python train.py --model="encoder-decoder audio transcriber" --encoder_slots_per_expert=2 --encoder_layers=12 --decoder_layers=8 --decoder_norm="rmsnorm" --decoder_mlp_ratio=3 --decoder_bias="all" --decoder_positions="sincos" --precondition_frequency=20 --max_precond_dim=1024 --l1_shrink=0.03 --epochs=6.8
Rows from block 2 of the audio encoder of a small encoder-decoder audio transcriber, named by matrix and row number. Rows with one number within an expert belong to one neuron, the router's apart. Each number is 128 + 24 x the weight over its row's rms, rounded and kept within 0 to 255. All counts start at 0. After the name is the row's rms in percent of the matrix's.
After each expert's rows are labels from the 100 clips, of 14976, where the router gives the expert most weight on average: "responds to" is what is common among them; "loudest band" is the band of the loudest frequency at the time of the peak. Only what is clearly more common there than usual is listed. The data: babble in 24 made-up languages, each with its own sounds, syllables and stress or tones, from a formant synthesiser. In brackets: how many of the 100.
# router: slot weights (encoder.blocks.2.mlp.router.weight, 32x128, trained with AdamW), inputs 64-127
# up: expert up (encoder.blocks.2.mlp.up, 16x128x128), inputs 64-127
# down: expert down (encoder.blocks.2.mlp.down, 16x128x128, transposed), outputs 64-127

# expert 3
router.6 111 [132 126 170 146 104 142 130 124 115 130 124  61  91 120 145 128 116 121 111 141 108 107 112 115 103  89 161 134 132  89 152  94 133 134 101 156 133 153  97 154 123 153 148 142 137 131  99 133 118 143 156  96 130  97 125 163 135 172 124 146 119 105 110 102]
router.7 111 [ 90 150 147 152  97 117 114 103 146  93 175  77 136 143 114 152 117 167 127 135 157  91 132 132 109 101 163 104 150 133 112 100 117 122 131 140 136 118  98 135 166 166 116 148 139 110 122 144 130 156 115 145 120 122 100 144 142 160 129 159  79 154 132  92]
up.0 107 [138 112 124 138 124 128 130 122 128 123 147  82 134 125 127 127 128 118 128 127 169 102 107 105  98  94 106 172 173 129 106 107 126 155 128 128  83  78  57 123 120 138 128 108 128 128 157 185 128  95 128 130 127 125 126 128 155 130 142 128 120 103 119 178]
down.0 075 [127 215 131 131 152 124 131 128 146 127 101 128 134 138 124 128 141  73 128 129 119 126 151 104 130 161 129 133  73  74 126 128 114 128 128 129 131 146 128 130 186 128 138 130  98 128 120 128  85 114  90 128 141 143 148 108 128 127 109 128 133 115  42 125]
responds to: reverberation (93); /aʊ/ (69); /ɑ̃/ (64); prosody: stress on first syllables (62)
loudest band: 500 to 1000 Hz (66)

# expert 0
router.0 090 [153 117 152 152  77 147 124  95 124 132 131 116 129 144  88 134 162 138 113 153 141 140 159 115  88 147 127 103 127 124 111 131 155 126 140 169 104 111 165 148 129 120 127 165 160 111 158  86 106 159 160 139 106 126 121 110 100 177 107 165 137 149 137 111]
router.1 097 [156 107 144 166 127 131 152 117 133 174  87 144 100  78 153 107 123 103 162 125 105 129 172 124  99 138 151  84 149 104 126 169 135 105 125 117 102 136 166 130  73  99 135 149 116 135 129 116 119 129 194 114 136 104 136 149 118 172 106 129  74 104 151 148]
up.0 042 [130 129 126 251 128 129 141 128 120 121 128 121 118 129 137 127 136 121  98 132 123  94 142 186 112 132 128 131 138 135 130 153  56 121 130 127 121 127 242 122 127 129 113 135 125 121 128 128 188 130  94 129 122 122 137 111 129 158 138 132  91 124 134 126]
down.0 053 [163 125 160 130 134 134 127 128 147 128 108 149 113 116 115 155 130 178 146 116 129 106 159 130 128 116 160 255 121 131 126 135 102 127 117 138 119 136  76 127  97 132 128 107 128 111 121 130 123 136 125 121 124 123 112 129 139 136 131 129 198 150 128 134]
responds to: /ɔ̃/ (99); prosody: stress on first syllables (59); /k/ (47); /g/ (43)
loudest band: 250 to 500 Hz (73)

# expert 2
router.4 107 [166  61 126 136 104 162 159 125 116 114 122 137 141 131  69 111 123 135 136 136 140 108 127 135 160 137 127 151 106 119 169 145 128 106 100 136 133 129 157 103  94 101 101 140 134 143 107 142 147 158 118 136 135 124 102  82 171 145 171 152 151 128 137  90]
router.5 095 [153 153 152 117 124 141 103 101 114  88 184 150 139 193 112 141  95 140 148 136 161 110 141  89 163 124  95  94 117 108 116 106 130 128 104 153  95 133 131 119 146  95 116 101 153 122 132 186 147 109 113 113 151 126 112 125 193 137 129 135  94 157 116 131]
up.0 062 [161  84 155 128 128 142 126 129 121 125 128 147 130 116 116 171 148 128 127 138 123 132  83 128 113 126 118 118 127 124 127 127 120 128 139 128 134 128 197 103 125 132 113 147 135 115 128 141  69 128 128 128 129 141 124 128  95 108 121 141 138 129 105 130]
down.0 081 [144 142 128 155 172 122 151  91 120 142 165 128 127 176 128 132 128 172 146 120  70 125  96 165 128 126 128 125 128 154 130 128 154 107 112 120 127 131 130 101 143 125 128  67  96 128 178 116 113 164 110 130 133 128 137 125 130 117 129  99 130 153 146 134]
responds to: /ç/ (67); /ɔɪ/ (37); /i/ (35); clipping (33)
loudest band: 4000 to 8000 Hz (33); 2000 to 4000 Hz (29)

# expert 9
router.18 102 [148  73 172 128 138 123 146 152 137 108  91  91  72  85 161 126 120  91 138 128 127 102 108  77 125 156 151 131 132 103 148 127 170 137 118 105 118 146 151 138  95 129 131 164 148 140 107 143 102 126 141 157 130 102 101 113 113 167 117  76 124 112  95  98]
router.19 090 [172  91 141 105 109 155 149 142 186 117 119 115  85 134 126 147 107 111 107 137 114  98 141 105  99 162 137  80 152  92 134 117 159 128 123 161 153 150 146  91 100 112 141 106 151 123 109 146 117 174 175 108 139  83 125  98 128 128 145  81  99 158 114 135]
up.0 163 [129 128  43 131 127 115 104 131 110 119 175 151 128 123 130 115 131 128  98 128 159  99 170 108 176  97 104 153 124 133 128 147 153 126  78 128 103 138 132 176 113 165 133 131 127 140 142 228 126 155 130 157 131 136 128 121 197 128 176 129 148  74 103 127]
down.0 127 [211 132 245 106 127 128 130 144 129 126 116 128 129 126 147 127 128 126 128 128 105 169 140 126  99 183 188 129 132 102 128 117 128 131 138 131 130 128 127 134 134 124 121 148 102 131 136 113 113 118 141 135 125 118 140 138 129 130 152 141 116 104  75 116]
responds to: /u/ (86); prosody: stress on last syllables (49); /oʊ/ (45); /x/ (43)
loudest band: 250 to 500 Hz (65)

# expert 12
router.24 098 [ 92 164 143 104 123 117 103 102 101 142 188 105 106 146 132 110 134 148 107 136  92 161  76 116 126  71 141 113 125 105 135 164 151  94 161 149  82 117  91 135 181 140 119 131 161 119 135 116  94 136 122 125 164 150 109 121 129 128 135 145  97 179 182 113]
router.25 116 [167  88 152 133 106 147 161 102 127 137 128 119 103  98 159 119 125 111 131 114  99 168 147  88  92 120 186 136 101 106 140 139 107  88  96 131 132 116 144 133 127 139 132 158 119 112  96 159 141 173 151 127 123  95  84 162 121 167  97 135  99 111 130 116]
up.0 084 [105 129 127 130 137 130 126 133 185 115 140 128 128 126 134  99 128 119 119 135 110 105 126 119  87 178 199 219 128 138 156 125 153 210 129 128 127 119 130 128 128 129 126 128 128  81 121 128 130 126 123 129 127 128  86 128 146 133 129  94 123 128 128 126]
down.0 091 [134 142  58 125 113 127 164 131 121 127 128 128 130 128  60 128 133 131 132 165 129 128 130 134 120 124 128 128 134 138 128 127 139 125 117 128 104 147 128 142 149 183 130 109 129 116 119 151 131 230 127 127 131 126 131 116 121 138 128 126  41 128 130 196]
responds to: prosody: stress on first syllables (73); /ɔ̃/ (68); /h/ (41); /g/ (41)
loudest band: 250 to 500 Hz (76)

# expert 13
router.26 103 [143 120 166 129  90  90 101 105 105  95 143  81 121 133 105 143 116 103 123 121 104 129 135  75  98 106 175 146 127  63 124 128 143  95 150 149 129 139 117 123  96 105 117 137 117 120 121 149 101 138 116 116 154 110 123 160 122 165 152 148 125 128 124 109]
router.27 110 [150 140 133 112 102 110 129 116 114 101 127  81  89 158 137 130  89 164 129 116 118 140 144  79 105 109 129 157  82 117 132 144 147 116  90 123 116 107 111 104 123 116 109 142 129 125  90 146 163 148  87 150 101 125 108 116 143 144 169 137 105 135 138 135]
up.0 087 [132 154 114 123 106 144 130 126 109 125 129 129  86 188 125 132 129 132  84 125 116 143 197 124 255 113 128 125 143 126 122 128 126 133 102 127 121 122 131 134 140 128 123 129 110 162 104 127 128 141 109 120 127 135 138 179 126 113 128 128 128 139 124 116]
down.0 085 [ 79 125 133 167 126 126  53  94 133 126 128 149 182 126 118 154 191 125 127 128  75 120 141 141 108 121 103 171 127 145 134 123 123 126 130 128 155  83 123 188 187 139 140 130 128 155 180 129 142 141 161 134 129 117 128 129 128 128 130 128 109 191 128  88]
responds to: prosody: stress on first syllables (81); /aʊ/ (78); /ɑ̃/ (58); /ts/ (54)
loudest band: 500 to 1000 Hz (94)

# expert 14
router.28 119 [170  99 133 141 151  99 174 165 144 102 105 163 169 132 101  94 127  97 118 116 155 111 127 130 113 144 106 114 136 112 102 119 129 129  99 160  93 103 168 100 122 128 119 115 102 123  83 111 142 105 137  96 149  93 128 104 103 144 146 112 148 130 111 125]
router.29 111 [141  87 126 138 120  95 126 164 150 112 104 130 158 110  62  98 125 100 123  91 140  91 124 141 117 153 117 128 139 131 135 103 147 152 127 165  92 126 156  86 102 121 146  92 110  92  98 104 142  89 149 138 124 110 101 123 112 164 124 105 156 140 139 106]
up.0 021 [128 128 132 128 128 127 101  87 128 157 145 128 136 126 122 128 128 128 118 108 131 128 126 128 201 106  93 128 112 128 128 110 131 128 128 128 125 128 125 128 128 122 128 118 128 128 130 152 113 137 128 128 128 128 128 128 123   0 124 128 161 128 129 128]
down.0 037 [ 81 132 118 122 139 134 150 124 127 128 129 130 133 130 128 129 134 128 127 130 128 169 128 128 163 125 129 176 212 123 129 203 129 116 135 136 101 107 179 137 101 136 136 137 235 127 128 148 119 127 143 136 165 114 131 137 140 127 127 125 133 125 127 127]
responds to: /æ/ (66); prosody: stress on last syllables (52); /b/ (44); /ɛ̃/ (40)
loudest band: 500 to 1000 Hz (47)

# expert 6
router.12 090 [109 115 106 134 132 109 109 112 166 125 134 147 132 108 117  84 137 149 114 119 149  61 152 132  64 131 107 138 155  93 121  96 163 139 155 135 101 139 124 102 139 113 135  85 120 110 174 125 121 144 154  86 129 155  99 109 154 125 121  95 169 115 146 109]
router.13 093 [105 122 102 126 153 126 122 123 157 106 135 147 108 142 119 100 163 120 137 109 187  82 149 108  85 109  91 111 135 125 136 127 165 170 132 146 143 145 169  98 106 114 113  93 140 116 140  91 112 118 128  98 114 127 149  95 134 130 128 114 183 143 125 153]
up.0 105 [142 134 139 126 148  77 135 130 129  98 128 129 122 125 110 119 104 127 134 128 121 146  64 149 102 127  97 141 139 132 115 134 112 147 128 128 196 107 101 130 171 133 113 128 129 127 128 132 118  73 126 126 127 131 125  68 130 140 116 146 128 161 128 112]
down.0 098 [124  99 129 172 112 161 128  66 118 131 176 129 128 106 139  88 156 144 107  77 125 115 148 144 121 127 163 128  80 130 119 135 147 111 130 121 113 130 104  55 124 128 158 147 162 198 148 134 108 148 128 131  60 142 118 138 123 134 123 101 123 108 128 146]
responds to: /x/ (87); prosody: stress on last syllables (69); /ə/ (59); /k/ (57)
loudest band: 1000 to 2000 Hz (77)